config.toml
num_classes = [800, 4]
mlp_ratio = 2
parallel_block = false
patch_size = [4, 4]
mixing = "mixup"
init = "trunc_normal_002"
optimizer = "muon"
muon_scale = "match_rms_adamw"
learning_rate = 0.0031
orthogonalizer = "newton_schulz_5"
lr_schedule = "cosine"
Rows from block 2, named by matrix and row number. Rows with one number belong to one neuron. Each number is 500 + 40 x the weight over its row's rms, rounded and kept within 0 to 999. All counts start at 0. Numbers have three digits each. After the name is the row's rms in percent of the matrix's.
# fc1: MLP up (model.blocks.2.mlp.fc1.weight, 1024x512), inputs 256-511
# fc2: MLP down (model.blocks.2.mlp.fc2.weight, 512x1024, transposed), outputs 256-511
fc1.849 098:551450500501503452525464505568502475502508412524449521534555448502519467527519515540487549464458508550375530483490480489501555438430525540505479515476461461525539516535476502527527452551564475541506521498525484520497386543557464508538518543549492480435496469497395503529506504524447537499552487472480490457505449454508503471511498491431525473540521500577576509545487418548506509469442513515635460513418541547475486514532487503513489497516556498517441473515494500485531437517449516412553569524514527431421487537515510524506477499512542566500526437518520465452486522518530499509449486433464480527471547515466528492421447506519493500492461484495547470511489471474503525491414512505389513405466481463538453479471537500487436554497509530502459478561488485516458418523429529
fc2.849 102:526469595490488477524493488492548540467475483412539508525451493531503503553490509472525442527582443473532535540505472567468471477544520545521500512495448497500465541488509415540511458491391477527536511549491467487535475521491524533596468452529445482537496506598446493462521451467524479449411540516486494529478467492473411470499464494562474480491534492507500579481454582452604485500496521518487519457467505500508570546465488514449472480480511521491470593446536489523500513469514479494507490465511486502566501572489489548494454482519539490554463560490438477540500503505480542499413514495486552439499504508493524518466528480481510433507498524609480460488544487446515474437506479582561548520525428473548564471446502486560523529523506516489543519453553461612510601426549519
fc1.850 108:469488458507483460478459505510402492530573515481542506500490533551468480505479554550490457457483481487476537530578482526463424474492468548517490520507502459478530620477477502504520503460518512538474456471614477521428554533543480464558537453488505518513520526505532499453473464450522467510556514560480523507474509475533491497531464399566528547500533564457506558455486384484435514427484471464510507496508388520485477537461529488540511463527522552482473540552525458471464495402413479518482482533567456510536487497437485495496562482575515472474458561511500444463430506582489478457527491536532523578490474512513534522532500486419553422555525485514508474501448469503500499576524561526453533492458503549477543516595397476569521490461473416507411486537467430482475460540455576
fc2.850 114:539572459504520441474531553479522524434503476519421489580495440569502537519505547502480548472398497546532504485455558491534571486491519482459469497544486470554486465496560490483420445521552526488502512487496430506515463499533453455468526474544479504445525504544521481447546503499531503510517431589482491540519520513479520508528466549502436536554479510599438558475492499515464523532532558465549444516479467457521546436471442468479493490535515487533456483535464498499552487540569508417494523442534534441437492445487513491473578519477471495461534469456468549513470471517572503446527532515541511457485477476556434513508479526436423522474414555602410524455516510543472482432493464477504523477534524458494426539488516581455548527510484591466552555432476488562518443528504524
fc1.851 095:489529516575487507515477508529511500504520533466565542459494474489484492450482430537537528496520426536506528577469545484522521511451473503570511441551458437462547575520506488458521562472521481489478590472538446530441557478510524563494420452447449475452494527471496537508490505531463543484533489551475523540495499505484542510494486516525523543472519427479496520475532477469519491456522456424485492466544489503484550526449522516578502543481498446520483431488510415523473418534528575494472448524553454459471463459486562523439500517474514497480563497525564499506565545518544509501501469491521530512459568440484522440487470547443521548503528498541472511491495510435524525522518556498511493515542537489574420530482484508494493598550508517483480450489494444531511403540502506
fc2.851 096:465466427484440550552540556489417521451519558591492550435479518587507519468511410450464457442438521486528516493557504449471529476488554504386500412488516519509480468566463495482492541434461530552585450446550457510515443511534507518578402476451474428445408506571473486493487475562501471553537440460512466513511508459501480499509525517519563436488541534520505486522491473518520520590428446523457497497521479505515435501423476528504495533480519494512469524443443500487591540485492419591526498512508554461436472517511450432499523513466545510539428479437497503544503467559585482455582517514498478452532507512593446500540585486572484553502479505516484546528487454457520507583517470478496548475523519458481541525497456520460512508542484487515480517477516565434504500501466484
fc1.852 104:477460503514536524537583550582438536535556457506525490442451439504527509476559500547474490516472422554431488432547507550512496444454523502488576554461494546510501488554448497471561519466515475419473461503492503485489470483451526549514478490494425536504519537498558514521503487431504451449526449481501477513451492495501513392530492492441427497529548509501471468441550465448543432480500525501524556392546487533539533521528482568565518470501443519536477435491508558541547489507475543509522559580422515495524437520489507525523486521526454520494479604526487423394445509504512447482519483573456435546494532456507505483522469498495536493538524457437512499498497528488486520514539479480513453496448501509457460436511511460560561504491463498483512556503498524438473462604501461
fc2.852 096:527423496547465492522514489481528544471473516453488445516549526474541523544510509491544451509456524488534527547462487482444464508514449488546509506528530544501462445432530552488480390514506525533512475556535564534455520539462546528544473494526516494526507450422524446491568587550509446465446562509488566470465564474589504525473462415515541537464449490497538519484444504530455490514519483461546537572459413453485515572428481514419490486474495554454513622518515481513447548508516550446554510453531443529507527521474507514460491476442522505474413478523474477521613450498518554490508495439473487467573487536435489538514517466494513508519493541488502482488511434563538503508489505497516537562543552500455581518476431556428435560487508508515537533510505472546515540448546565
fc1.853 101:443545510485522523524533464487460545520523481468464467517547533472425519503513563506435436442524489539472535551463517539543477499462557509522443492574544489468497469448542480502553528480523485533529535485543541496463539503493528401556567507487545476510448463580539539491526391560496467506475548542506530479506544535464513557517499556439547504455436551533484487480543501492533414503509428538503518480549480505526459475525548481466594522512549540481521501424441478486482499481434511446538530474446386459501524486533529505480528433480564449547444548554540514473514524505467513491442546509492463541484507535483473500489466510434413475430521471558442512508455436548530534483530495574491508433521465532489547479537575533477495465529560542471553541499461510542457462504587431
fc2.853 097:511473452547496487528553437465496482518481458498494495499436483524509491509525502476502542509526529514489491451497525473507508537507487489468530581489479479553499486532395520513480526500553500520428493536453493488442472504537546505507469449462516490544456526453501525521550466432501567562473520499567463522523478523492503449462495467463519524403426510525419519458463482509535463517561600509479486526475525458556433598503430496541460487475499484512523520506514516511517508524527472524460530497507511535499438531481518565496481514539402523487553434471581501506430492512556464486524532524449558382587484523507491506487484435536527523565479576477526451511462590464492466506441556493476451524523564424468480526458487527462517502544527477552496500463529435528501495540460504
fc1.854 097:559458458527490498411542453530548567523482443531484481577543518444516503458522458497508519509476472491464543424474530472547532548486541499530422496464568579462401496495522536453426509511573514499585504475532448562489564489557476497491532498446475552524531433454497473475572411522511524501533482472458427488528440508566587444565422444437475543448499524462511493518521521455457499454533505419574483441430494448526437546483443498441542476479452514543540518510537501433433560525475505559454536541471525434429425522532486459455519460498396499518522480482528562510531507543587508516551516507543510420464454531514556521529508549430468522588490425563539536476563459478531496496510480468515527545529530570490548438487518531489497483524448528502479576501527478551546559541459519
fc2.854 096:520526545525489532551528545481456445496491571506509481470523463482553481458509497539513494490602501461552496503484493442460482521565516563510534531546529551541606500447499452446478506519501443471527440544439533522444479509411533583515481489466410464490481552539505605554531562510503565510450530539544552436565488487461409509549469586551447523537492525485451483541502484482515429499537470485416542545519528516494499473504525509527480497458535497469502499511454537456546472468491519507502518529566477529509535425504530499533458495500484518503509493515460459506521448442496480495498491453460515475436487526520519548469534472452459555502559533407566514515501616511504520530562483557509496473480475502517460515484494513483434505514477546502531528479511469442486498436486490
fc1.855 101:519536462485525598513482466416457490517439485490404473518457470456509455559451566499544548578525506553516488459462563442481531502439490483566527475504536493467486481481500447541549535471462566456479444543493474486498570499448458538528493459509564504525497561528466486549486542516561499516518470521486463415514494457474531600488490434515488567484488495558513554470537486502545514578497494496509519530500481480462494495465451501511457558546427539483542526481477491491557512486419532476497442542516425462425553552609548465457480476516518549480474523490516496515564502458438483469482478456487501502515513450486563542533496552515507490479520530442396534523552541430545449516471542545423456396493535522479479457518522487558487530578463460514438463484551462486517520445569586
fc2.855 099:442525480486561521475434525566479546471493545442539510448533565545527515490530504543503427437518567459524460586558494567513517509489520575437504475485431601538523465475506518425528504478524522487523538510463423511533476523509483440471484459448490524495474442483547468526466532495554508511499506494530541492529459548581485477541497577525530470524470473452459520473480553500518453509424449510448471474473511455456528455500482462519482534502519499492510504486529492536528509465551580443492512499523511406555423498486465419563505492460488523414508462502570463423512486488511447469478472531553505525451453565478434498557520477484512527491535497561383421562444504484526519491516509461462559571470541504506457518506515519526459484443489549422587490488497506469428556506471485
fc1.856 098:454513571497456500487573445484553568413511536512521472502550449497504415406506472453440462556458426529497536523492468423519541543537519489502542438446384500492532497512502448490453475456488513460422460472514485511500487608495551415515467529470540473474543507485479453468520536533535512458520575477449529448473451482425493500575471424423471526478519539549478520453492482429547504486509476535483459475483457418495527497572533607492473511530523494484548495549490496460420496481478478605414517469437467536505461538461512602509461574531506540522484530559506515463535532444491466426519485534531487459505556494503515517560455507520486518454542582510533529435487482487517488508487486466556457515518469502432489576499467534498500419424509452527453494520518422483538540516540482
fc2.856 094:504450469497502512525551575453503428526563519547454485439488545560357478492533527470540522422492532511519514443514493508558471473556552474496472474569532556472489510520503560586453435495457462461527559599495463473467450528509501518473482441492485481469576434452544483524512414396457483550473452568523511463473537467492542545489530509557482568522469478456471482477469546505483500540506474491443501475463490527504521472477460535490527524492445528510567485452431532524530517556517490468496487511535481490508534505450464561382499474520537435486460443462491519552435441534520511465534541466516533471550476448447515566515577532502396503524508494448415535510514539513507512521506521553530499476468544489487502455520505571428484478594469476478558425488434597502451540486490460
fc1.857 131:506461481472515459459464470459516471475540465540408466568464461539559514461461499513498521455546468528476552558471518517564512532566523500526518457523561563508535506517480497546514529551424484532485542502485448530537428601518628544455453449502537472452488479486516514494474507578484458551529539503544465529497473481483489417435483455530481539517626426520556455497455472443460483540557591514487504437493512483492526497530548530502467528476555536569523504568502508500463496458483510520513503424470561491469440498435571460495472544422523500508488491481485490511556415577404465531428469512515506487491579507494512483485520456533556564501511491529453469513516488513545426492491560558456446467499564455577486550557470511577490551415479509451505514498464519455493530516518504
fc2.857 129:454498463522547486487599491433493507481468461499458513546585496456492458468461483500519532506520540585519508549451506500496461429523532437545557555564516430446444506482517561460542474509451528567506514377535537542479525614524582496447540557446507458428482501605544444482467491460452493454447515467469514549519495483489506560512504583507502501502611542548484535500531489522493504465500407514408528442464552525552465454467510516489462457506519469482433459512515482567491481498542459496491487549496505486486511477581562518516560526539497534443484461508543504570480536545537544526520540480494427547479492449496469492542471559479478545497507482454486543482503448504472520469433453370521497416569469468487510495506503518517538498533565463523429562491513512503481488489486519
fc1.858 098:518512559475508464460530532396474510460624534502456512461487522532458475483527471509536546518496482506461417464478483440549435519503551462511509483461494534462532538459450518450468505583425493518474575535468548510524495534487504427498509477523536467595519512476476541509495478482459465480430508464506534488575504521526492502438568464496419562507538483547565498499512428466481535546463449494396497477489538548472475519541485400551535440519507448486478507498512475510428466438454480482550514555501519507567501538500500585523493556521410496498504409443472544508505493601536461439469496540448481543493517462573537548467547583477414505467549522545485528502474496484472440551542433525530494518521499511504529483480459429498526477479581492446552452517551555465463518536583537
fc2.858 103:536506497494479445479477507524497543569522433528587501556486484444498515490537466452495417449479438502442532498533421543514484476547532522534510574505547531497491477581497548440546500445522491485536428515517482473451468520523515461494506560533513488499502520527540472478570560533539524459545432506488460452536498477463506503499492518508534531555473500502561437495511511511473512456471494526547522474476504510502576512527480513508437558529524518509526470433431493505558535501525475446544493456512587474452455450484515446472498412489466484503510583428446454520566566506472494523517529472553533515496480494497449453493441447527591522538451556557537412560538485527454444477487500464524486471500495490508450526519579489477496472487508463548475460466521496439476548517507479
fc1.859 100:459462484569419492533502538471469484478563471487564490399470493576532508483493421571579482477503504531482570504492588506466506498431455530486575484423482486439448491433457526447567528501571518578486438502483497454523504455473527542462433503514505515488480456560583530413502523473433527470374460539478529577477513513447511512480484524479530503462499491500535547549485523524471500482428583460458525520512506501493492542485536595520534513471512531486461544448496444436489466553583491516538462534499470438530501512494464503563496470453469523515519519495540591510467525486533486500463509470561528467469481505523535469551453491476579481494507475569572511508489527544537409479414434553524484577502439569528530456516465538551514473493508456418492436580505477506515479549439510
fc2.859 098:539505544514531536547487521653497473550472498486457456486580457508455469558519525453494530534499484509467481518490507463520522474570474488519475484460466455548518455538451513524497475475467502487506418418481536551512486499508495489434526541527486559476453536502455444477497471533507525460532451519475438518567464494519519468501433469479428543488453603507465497496462470482604466476540564563541491463498500479501497520505540476467472525512548428511461615520557535568559533464492460487543511411513525541456495521527493490403526514483486434503527486520522443465449525518424535536535561524475422502532464450507484544493555561507455532544596557487421520521550462513564530542577509494468561505481587497424495476525494493520490561492499565576526536442424491484477464483533511
fc1.860 112:586455561484522542537518491471579464496505499515481503557485459506552504472461558461538445476526529509515545474440466504497500465501486482504470471520511441529435471473517497478548563467511423572561516459471495544505554558497504477497534602482558508463551514581488494469488439498567575521468573506540517559536497511552574522484568434571450511439470478524452491506544576516507508421561446495490514539521474412493432398511501406438486465532548568492477503413495494505560460448443393516482416504538468504544390512461505488475487452463523546440512517560500526542434549434443451539570428522568422576475515526527485473526461536445553493465455560509475473524566453533445510466524513456452498470480506510496524544477523467502452535536538497483471548507489451513450477546489490
fc2.860 109:427442474557507602430530493487434462506422456474509483442547483539430555506560498552478573468465426411526495541539511489495531501535518477502485539481489477542551509514481519442478500542419438485529505506521498495491508482462478523437461525486415486488543526432490425519496513487463523523493422535544452427506483478475489467546460457482540480497540514500529481452452483529421496555501517559458558513557408531490533531526427544525520524496500368469587536632470509476464536479544515473465564446457486523445572456547570462431496482530443513523550435482522521417499530509538540547499539479503490438520529397454494518523516528585511437439497517532520535500451460460505494445466455540461496455491452469528432534519499493486485460458455457520477465485532525488538508515526524
fc1.861 100:494519517510461576538526588491442461413531528536503498549540462473475514546523491487493501479565479518501418545520612504457471487572558497497475508493559510517544565540509495442534457444438461538423510460475455568574390477489493465555490520556513530450480446545482519474475493594426511553489536533552482541559455431453522511556424505518549465551478450478473471488443515522493532462476433440536462451516494456487476487502497439508483516536522549490563462454486489451509449437481477444479483463500531470501496470430463485526513568505546465532541441451498506463529501517528480491474494490460428462561519518540550496540491427434480537496431497475525522508493460525414484522458519565491524529512458426544450498472471558451504494440511503469483524512533489511585560496438518
fc2.861 106:480533525538515455492439496458514484504547462536432468453503464486521469484484502495467511445547453557501587409473380422551484476564556438440519478498425467466439527496544582487438531530560517509536505447528560445418498525562516497520551505480431502490557456495490526467467500501488478523586549444562509547455534552454577417539537553454497484524509482499487498518523555470540513514468509503504543463493558543490542518577504486519481483533628560489464445499510497538410449459541493470540504518490428497510580448550523560480466466538455454448497513469523487533517531501467488528538560460496487501485555406510513526513527530478514532582576537441466541489439480382534502444478509450581441435431480481457544497485484441584466530577491498520576523505511515554470449506475568
fc1.862 109:502449439478453579468537502448446469474504466543548509505460543502483490521517481558494478454462474505530590475503594523475536479421561599505568455371524537459500448510532493583505528507519520494560489520429527475514462478471507549454459482470522520438422506512525436471516421482541513474458481536523510531503531445507448535556468533526459547501447490510460558583543417533508488497492479444506518481487510531528531468448543466523561502466469534523486512551452548505530493483490447539537512477532444519589539492517479513491547493532485476481515488487503518466505519483438507499522525531495481504540485506555504561516484503474522568521481513509510486487525566569504515527492464415525515486443535511491464522520484471483516478538529510483528490460494510485444507511463467
fc2.862 111:491527542499546513445488543522531478508513557472516527489484472487490472496435519499487456585579490475520451486530501481517447446480466510577457463578445520526503504486453542482504519530506451510542477479467464511533527524518469445580517540531458481524511493454420455603471497540521525485497499520508527504489527521597456466515569478500458557517528557466495446468432578504501491451516376502477470509503480535526455550413545558527481533489505477475521490520503542497475464551467503487448540510489528402417495459505510469470534522481509535541534509459537510431574435503455474511529447482447491512499552567394479505515496519454497420527557491553461451491536511458515497433544512486561530438513415479478524511483551545488493513472483512489519494583437540560512407487577499
fc1.863 113:508454461459346511516515542456485501495493474531580433475524414467458519445501475516492458528529485499429466523471511486492525470455519499496516503516497389514511468492484603494474529562448521507488499533413569524502528406525507513464443526572538497454475562520547561458499495574406477468459502510482540467511453513514476492525450487557556472525511534457467506454435529530455468535502542473486438505455489527544484508506517505483585545515473489468504505505560548446453509495422502498374509483537462544541474536503498477510548517510514501511494465476424517485469489481543529505533473554512533495521487595542506489545520392427530506469567564534494548465569536550499527555503459469489479482532454501470524544520470615509574537490481583485541533554590460597539457532475534
fc2.863 109:471506563500477428496488489437548526511492498530414476465515476558566558504486514517498545494448480417535475490521512449500431440445504482524522474523505495471490527559455503518549515395537453459493476467561470555534498480455538496462472525492518382564548506517560504548536498495477553503482528484519511450566491503498441466479508533411504521460535504558502485491586554473496582460502525490517594415491532533491491485534541484463427484508502517526529492472510491529497452539493536542403548523468484487521465532567450527456484451536523456487496523530547510579453518509474508495476516533468521537475484497495510470510473541452546437535476440544523405448568401542533507506461558548492476571449513511534545495472530496513447510460461463470478445525474536450523455500518400
fc1.864 109:480528495442504491570498537519501510481498466542441500524539437545503441502517590528467515498484517530514453419483451564446512497484495513427474551415508442463491487487512573502447530554545552530534449527535496515498495472484553529478499482485454460545493513488463514461542516489531523443548503513477454565471488485470585567543520549485531487511447517511551502539512561448462473514467433436447532451526518453374515461539509497446522458413530546523471519479573466521459519479500538513501524532483480512484491546536506453549485543545577516550475483479458462555440500503552499532439503517458418431481471478419548493527488467513489469497538527560461434476418562503503510509501454502520553458564520498565528499515544495503398512486469533505520496552505554513451527455490498
fc2.864 113:458417511410508437474465510604475450464472582541485498518578525478505528551528539502458517500543479497465469558454553493514561479470436452557506555481516505523482447455485512501533462534465457550572542557472468498566526492540472556457509463539505552502480520564564491563494514520516451457542448464583495473449501436547509542458444478485521479521528461441476486441514497519488540466493546485543506529486440486475480532394477489476487499527479490502483498541484550488482521441476535541528454526521561475472583478456536516513443466516496455511587511479479479536522506545515531508478424453542495533474499488548555587492456492477538484594494418474379492534546519543531465449472547541474505497472459476477448498512494528469487516545457457519496514518506486544585534548625520
fc1.865 112:585499481512466453471481443517477527557528530490476474489492502458537499468453479469513506539574509546514447449482496441410541473481427536489471544437476482522599525534506543500436476468457492513511527465569536451471403503511495424464517515412528415541487522433455549445465523556506496477451481470467460470555506509475483514440482531487472460485515501546484532518542480519469483545471520532520494549551500550509527545507497509533440513503563456374509529467501486457514500469578468518497521520567480400471451450495459533537469504391576450492494533534499480521474488592493570500544501490551481509465565483527551595434445481461556455456449521493510481581469510547543497504503483439441515478524496510548445483528567470440516472522548539441476504559564513507527550554436552
fc2.865 109:505502560493523431462538548514527486486582529490472512540432510485517478490532399571500522460463506464454438524472509521501492461470532518544432483521490505465456552479488443514498490512543472536514516493554484604517556503587468512451520501497497463537496510434559568511471522449454509433451549521518483487497478494454456452491482461519519411531496502531481452511516536507499501510533482464532546422509537507496504453459552520504487511447483509549518497504497451521472477501459509536432468533553535519506479540520472477505508441597491479468442445500437429480505590571477540472506581397491462507572465578522503397503483483450501562579609386400481518487502460463476514505424488509468468457548486484518471535523469482461487446499503491450472508498490505500483508464453513
fc1.866 088:499567450451487488426463448509472531500521478514521450513544554547525468516512530562490470538498562503546522487486520429529437453543485491480461435490520458454546521470540470505528510552489524439568520458500493512522512565566456419502525441581532493511509534499512425490538440542488519495548519444521516495440474573493412522501450532571467530473445433583572442459474561505504513474420493404482527511450454461397545521502499484555467538506512522545509534558523471465481477487494485458486494459549544489523527498500482538444477453489463458447523584449583543563547543497540471520534537501466486521425514446543580512505519426520413436489535489498469505434517594538480498517509546484493466489434478475504533538487488525521584461443490482497478498461546510519546480451512535
fc2.866 085:501515515445540539507458536428479446555530499530455537529455461495500458466564527421533477441504477491525485542455440515483515476473500572535524578502493509490469488449453530513476477529572494563451447597510547489495513497496471528535494531492551519511480480491460487532462521482480436491523517459426442519530517477482510476518552487441528479576469509491461504465457467536580531501535575566451543515504527490542482505467558528552489498477449505487453462470512553535580456475476420487452506595475505529501473545589441538479567534469472503534466490504466524461471435518490537543527507548497506548536541453510433437516468438458469559520545520572521549524491523495510469491563474468580500516480460480528484495522521449429453476548494465545467515501490519527494588523441520
fc1.867 098:517537546471448515490465424505562441496516461503515493442531516464564469502493486562545485469540454504537486551549495456579490495528540486503522460521492462554509509454517516468576464490480511418472418486437418512537536481490454524489463499485546513408586508551519514433497475536481448512529471567449508504491442521442516451544478527522498461522473535594445498437476511526479566463507521554541457578407525489457489421539482480466503493496552446549525550515481440563497532511462514449492477453490578562490511539484495451503456398506471500452436500496483507498545514579528498521494473542497473586486487461499589481438460504553506481493457435565525529468535538451535544580455465523509496502518479443478538527510408540468514510475450528543514471541458480505540541552468496
fc2.867 099:492476384508572536484551491554489485454529560424463481492541433442443533436513561439465532585503498488488543510471506499432490578477517433520491430530505483526497559538448515491510452462538563560542593552562586530500561539561538507508460558434538500464514515620488474505486528478531482505491487439537494547571525427472428524514547521485501514540523498559483463527453472546522472523589442475478482450477487526554604542481558465457511436475480534502479484611505565509500487507527527529485481498477498401507478455498472446493514591516446475512538446535499487385490550436492529532510519547466576483516423440503424468520469461466513546503501483485556508511484452486475514471438419444434558537523513497488489487483520466468579550521514516524504528431524540556485463521481554
fc1.868 109:534484573502500510434485541526493486543512481486559521497533436590441533487401476511507548517531537505437520489474451468417396512450444483444520476505532515440506447517501508434469527462455592537475471470501521475459536458475522490408515434455473593487472489517543493474505517462419532535492463500526569485439566524492520513525472534499543581452497558486512445450507562521540529541547516479487498555542448471412501475490487506509457517508491512450494495513543496545498442461489499531548439534500489464544479495474516404486515524504532489519544554473548520434472527456532490476562452460478491410496519458521480484552469568497556475516494514540505445522484483526513560453511517476529529586493558576506554434479486492494557603532532526555476473462552508478507535467478481
fc2.868 102:504446616461502474467550494490523500504472434525540518593485489518476466435500512470538504477452523488580438504400460518526501459559495457425534523520537511508485479483560517585489533537456428542486537453513462515467446455453545575529500522533457478414516519463505533498524469435544484504495548531494489425452480537490491498482440461562498540494449470544522458450510488560521491498568479460521499502493489483572471486504557480498506511508435551516505440463494439575500472514514388521454507478507472548483542520557534445516540515546436569471488397546508502460521470526523496538526491453544486528533515548529449440496501536511512536497531489464443460499446461530439493543510543494478432444537508531442432566511527561521474372561473451506508565531496502541450507501574467
fc1.869 099:498477506468458502532509459455464498522455491457484530511508483490564486581415523479505522486478485468480512555438511476505515495463491448454474491457482496366511540541480481590480465512503479591500546435492545516482429509546530531489430441476522463494524450555471507493510469488573463463516448518539435575469478485526485463408557502532568449517510469545567529518426579470507517494464457388569544538520511512483527566521500437553527436470514512513466487440548427465559485477499539526533522535524497512461495453436467531495493467445535438477502508445463574511557438535456499509469459526520534435484525534552497431550511460514521466466544435515566514428519482534471529449525491530494445509598513511497488541508489441466501459475528496479473440440445454533491488548501512
fc2.869 096:558466427519531484442495593510472468469523521449521451543508515497485477530508452487513466425455482475513574478557497519519515463441449468497512546474500471561553518474491473456492493520483522483498549514566442537486504520536538576475482529515505535478430519528504503463467508502483526512509462547411548469519403474496563465533537514439549525520491532532487495550533490547497588461487447611433451422508549493460514442478532467481495480531406484475489517528468493434449529467465543455501535471530484459561513473503553505601501551500509460489471509507531450518474546518497544449498502506544562540524485477477557466467503471523507507505491567550511518568473522512563446547473514455479571518451471480575513503545489476533500526553555518430527550560562484521572528513421555
fc1.870 099:469526580530557581490537449483475488501487478461445440456534417531462507476551516596479446457441517486515492508522534452446567588525407489497539506546542562471474540500491487529545466527519497502482498513523567499424635502441512483444514514575531486456551406408510531458493503445475500464481542473491497474528500425498441553497469433482499488541529449523501504610558459477543476492585446434518475411534496473527489524506551512525490492471482523491526546531516518598625467419575497528586506496496485502488477543526519410520550463528503446537485478547457533569473492527446470534479522449511496542425480537490458481526407570507449509524459485458511488448456420445488504572417493547521559541528511488474407497464479494414555475491519440493517489545502464465510546478485508
fc2.870 098:479529483533486455498457466556575512517529497626592461533499593554525543503417455454595502533569552450474521469515472544489497516497538568457454449527503441504542473462550501464533498466443541524478472536482480427579520543509446498530471502549464533486505436567467418506454433542527532513519374621528494463521476559540581503486475532497513535486584544558456544527414474495598435506475510494439561549523477495520512485512497469511489505522425501480466463500518493424458517499466506416436483513537512466491517410441532526587470556533528495498519532556556516494517464511485517494539450526492469495458545458487458500467554495454430420552503437487472472529573485447488497461461525473536478447482471495494494497533480539549452569509487519486575538507517490471457424488582489
fc1.871 098:483501451386468519440488536485519525495527481483546449517487532548503568553515412511487546497500491542556472501530472522553464451470593517438616397528498490533537520469517515554510418473467502441506533490510461542540547459518515528418459533484525470538502490539549464506532447476498610425530486499505494542499480580516388483461523605568530525458503580457434527512475480519465460500487499519519552461476509511596551466525458508514403511544515504509533495537576535542497485440542539494490487471527523512456541519539543553529476542490507568479532553533504555511479469451493517542447465457478588533436526488469437539500577475500494527429462529466529488414464457505517546464510448470556369466500474552488441426530505424546472573540493502480588574468534519429513490552445504
fc2.871 100:472591462539461467608505468461467519524480488513482548483455515441526499461486498455470515514520525592506522444493453517510432518498470504489469518409493509515476506557528488510520522475550496526501514482505431481500451491447503484513506463487466602472434461532505527510433497492520439469429530534493423516456500487508493543514497412498498503510482483454509509462568526477462514546475540424499492575469454504446504508485492571509465515398510459486481482546505476525546526528528542488557597559472523497436531502496483510489482495476478471526528563498520460483521589547482448488541428490554502481488457553569505500529451527483556561496476519486545477530499534589517473567488456555475544513465544439559511523486589497427457527445472460477516524475548435528490573512454512
fc1.872 093:461544492500536562557467548512522485467538494557515474502469564499476554523491488496497493513509515507498444463483557472460476489485536477502433521503517514498490531437479566509545460565592499504452456559482452524475507528455478482570492435541608490486480511558514504592555489516438552467549512563467514474505523545471455536495496452504521490485493500446527537446498490472495567522473507446397417571415517469528519460455573517524513522465506481526529479554497512476528409529544532480536624465489548547524461468490415485467542477500494553456572536501536404460489565443560565514455486519533596553461491513532503505577487492520513480618574517476485470517537517418491482469540406523515544527554469468519504439457506472519446455457488558506520508433522471488546478521447460
fc2.872 089:431493468477463395414552453532440497481425543449510508469467461445423469442463556490591511545461473525527437460488472521464431476529482512457576536451567466476517497527462537489467510479477443535485565548538565576468495501489516423580508555439533536505479460378449522432539452498471458492483519450447425530562471452484450499495487502479438510467469452427384503495513514537577508543524558517545561456539554504488580501526576461555483449446529486505503506498455499547543457538559521474460502485518525508591505495562506560513450500498543437540474485577477592596493472511522465448487520507486477459510464496468529483446516517475439549458493434525525498532539550553507550497487518483467593482483471476447505537484479583502538549464464462522476498465494540523527580519485517
fc1.873 109:460510519504417542582453513490444498519515423502568522418500538518498491607487496491493453530383486502464515474459522483479492455506465470506511472498595522537473588464468529515476509504495503492541447477513450440452500491500470428547547562414599472493459547487505497471485532562451511477530460469472463530493634517456501484455489510522446506519541457458421544496582556503605415547430439579507499446517529480511532472474476509469472477564523505465555419445513510486512507487558549489515545522411490515531485506488528477429488496525506487547549481450534527545548463545462518430536502492525456490493479540511476482543510551494561558493441524484441472496514483559549505552504503511440467529518483530445547509517530546526526601519451480450474507477498493472504535509456549
fc2.873 103:494477422469563466455497445516514425490517430473492559544488511516534497476474496539515486523563535563566415502522458475473515499506544432484496489536495446525519415530551480460497513511530488518467560549440505545507475527518498529485496432515471439469486498509486541512498437470551556506505490491523567477524454500467525462517558460493509539471415532478621498502418456462460569455558551468544501489469473495538478534437514528434471523499490450475385530489475480422542565529458395520491479571525518503473549427522487469459538438442516494415479453540520512481414522449535464526518533497463550477559454516486487498466570509528539456487556503489451481456476459506454545501561555536534526540441567611544525494450519489484535503516548443559528507533534457484421501476545451
fc1.874 104:504522459510467440464539513487486509485485430462491550517556456534517467554520536537565486539522553489477462478434512475471481452471424511417532525510467463514455533454488484551506478542488475482593475519542477431496583598549496483498473500444532554494477495542469485535513517498574487452492512507559546453536446481507427519492518524463522490439453457505519469549444561514519437478399456540553478517511402520485606527473523473453510509501520534480455468526476405486447518515474518465518518528541524553538533605481568542518511538515488491468443512457511439507506536547583485544409430430500478547471464511485417514510510525456451477538477400547529456609529550465485478518496520475464551600492483436518504541476495525402564523534534458467402535493545436590440501481479574
fc2.874 101:517393534460534460457560469479543429517411499553501509498521496467486441535423500504507587477533487526520479544490486506471511547461539536473499484546516516521472501480481448494533477510497553486466526497473501476381434425472515550541548447484527443513506491493438489526491497480502528447467517521464476506489580493562621485467513595490496480476529556570527499520550536543492429539549477491537527468496566447523474428453532538475478524531466475481625519506499534469494470541517488510502489545501498490466470487492453500364479531484492478470562484499536532553527455455399442461541543434503512515536448391456536462586544544482478514521579389502599554484484565494542435458414536464526495571516486600541469474485474508526554427511545524542497445518486495435457456546514482
fc1.875 092:463493485451493473457490424469529454526505526472549522521489488536480513489475557524484490531538447551536443560428540542482492483521514532576461493453452450529511465517466552464423509537516566457431471551556517508492504541475563532504509457509505511489508485508469536506506542406493498567499471516508464506478520514490532536571504471569485465488423566516479508485523520501467484522504443480516482511469535501503540589500538439443486497529554443459532456492422541513546489517430516508426566511605503475487484513516476481528566564564488506520455521503453441572543587498471556540497500508516500446453423512515587475486422541425532516514511476541430470455489465478542457459537490502504507564458494493514566503541413468543444488423523472492537502502565491507510530481483567
fc2.875 091:515483429531478499477462526553497561510521503558450458505532445486517530514565400550580518490458474426486503459526545468451514454495483493493478464487490485481528485473555499465523520523413544502543478411449482496475471509550506438510486558553478440579440506487503521555457508561477465459518582479491536466463529431542415464498461520446425486445542510497444464516554466463457549579467515513491506463494536499565425425487463524526542488503509497507450571470533585468507459511542474455545520480457551475445434536477507467479453484474541534409515462532535461482584507445572477491484512460481512509515517414521524459542488526563521506521512513462525531599546587509477485479450491460480498500515540481472455486504482566488553455513430516489438458465441494539449590518466468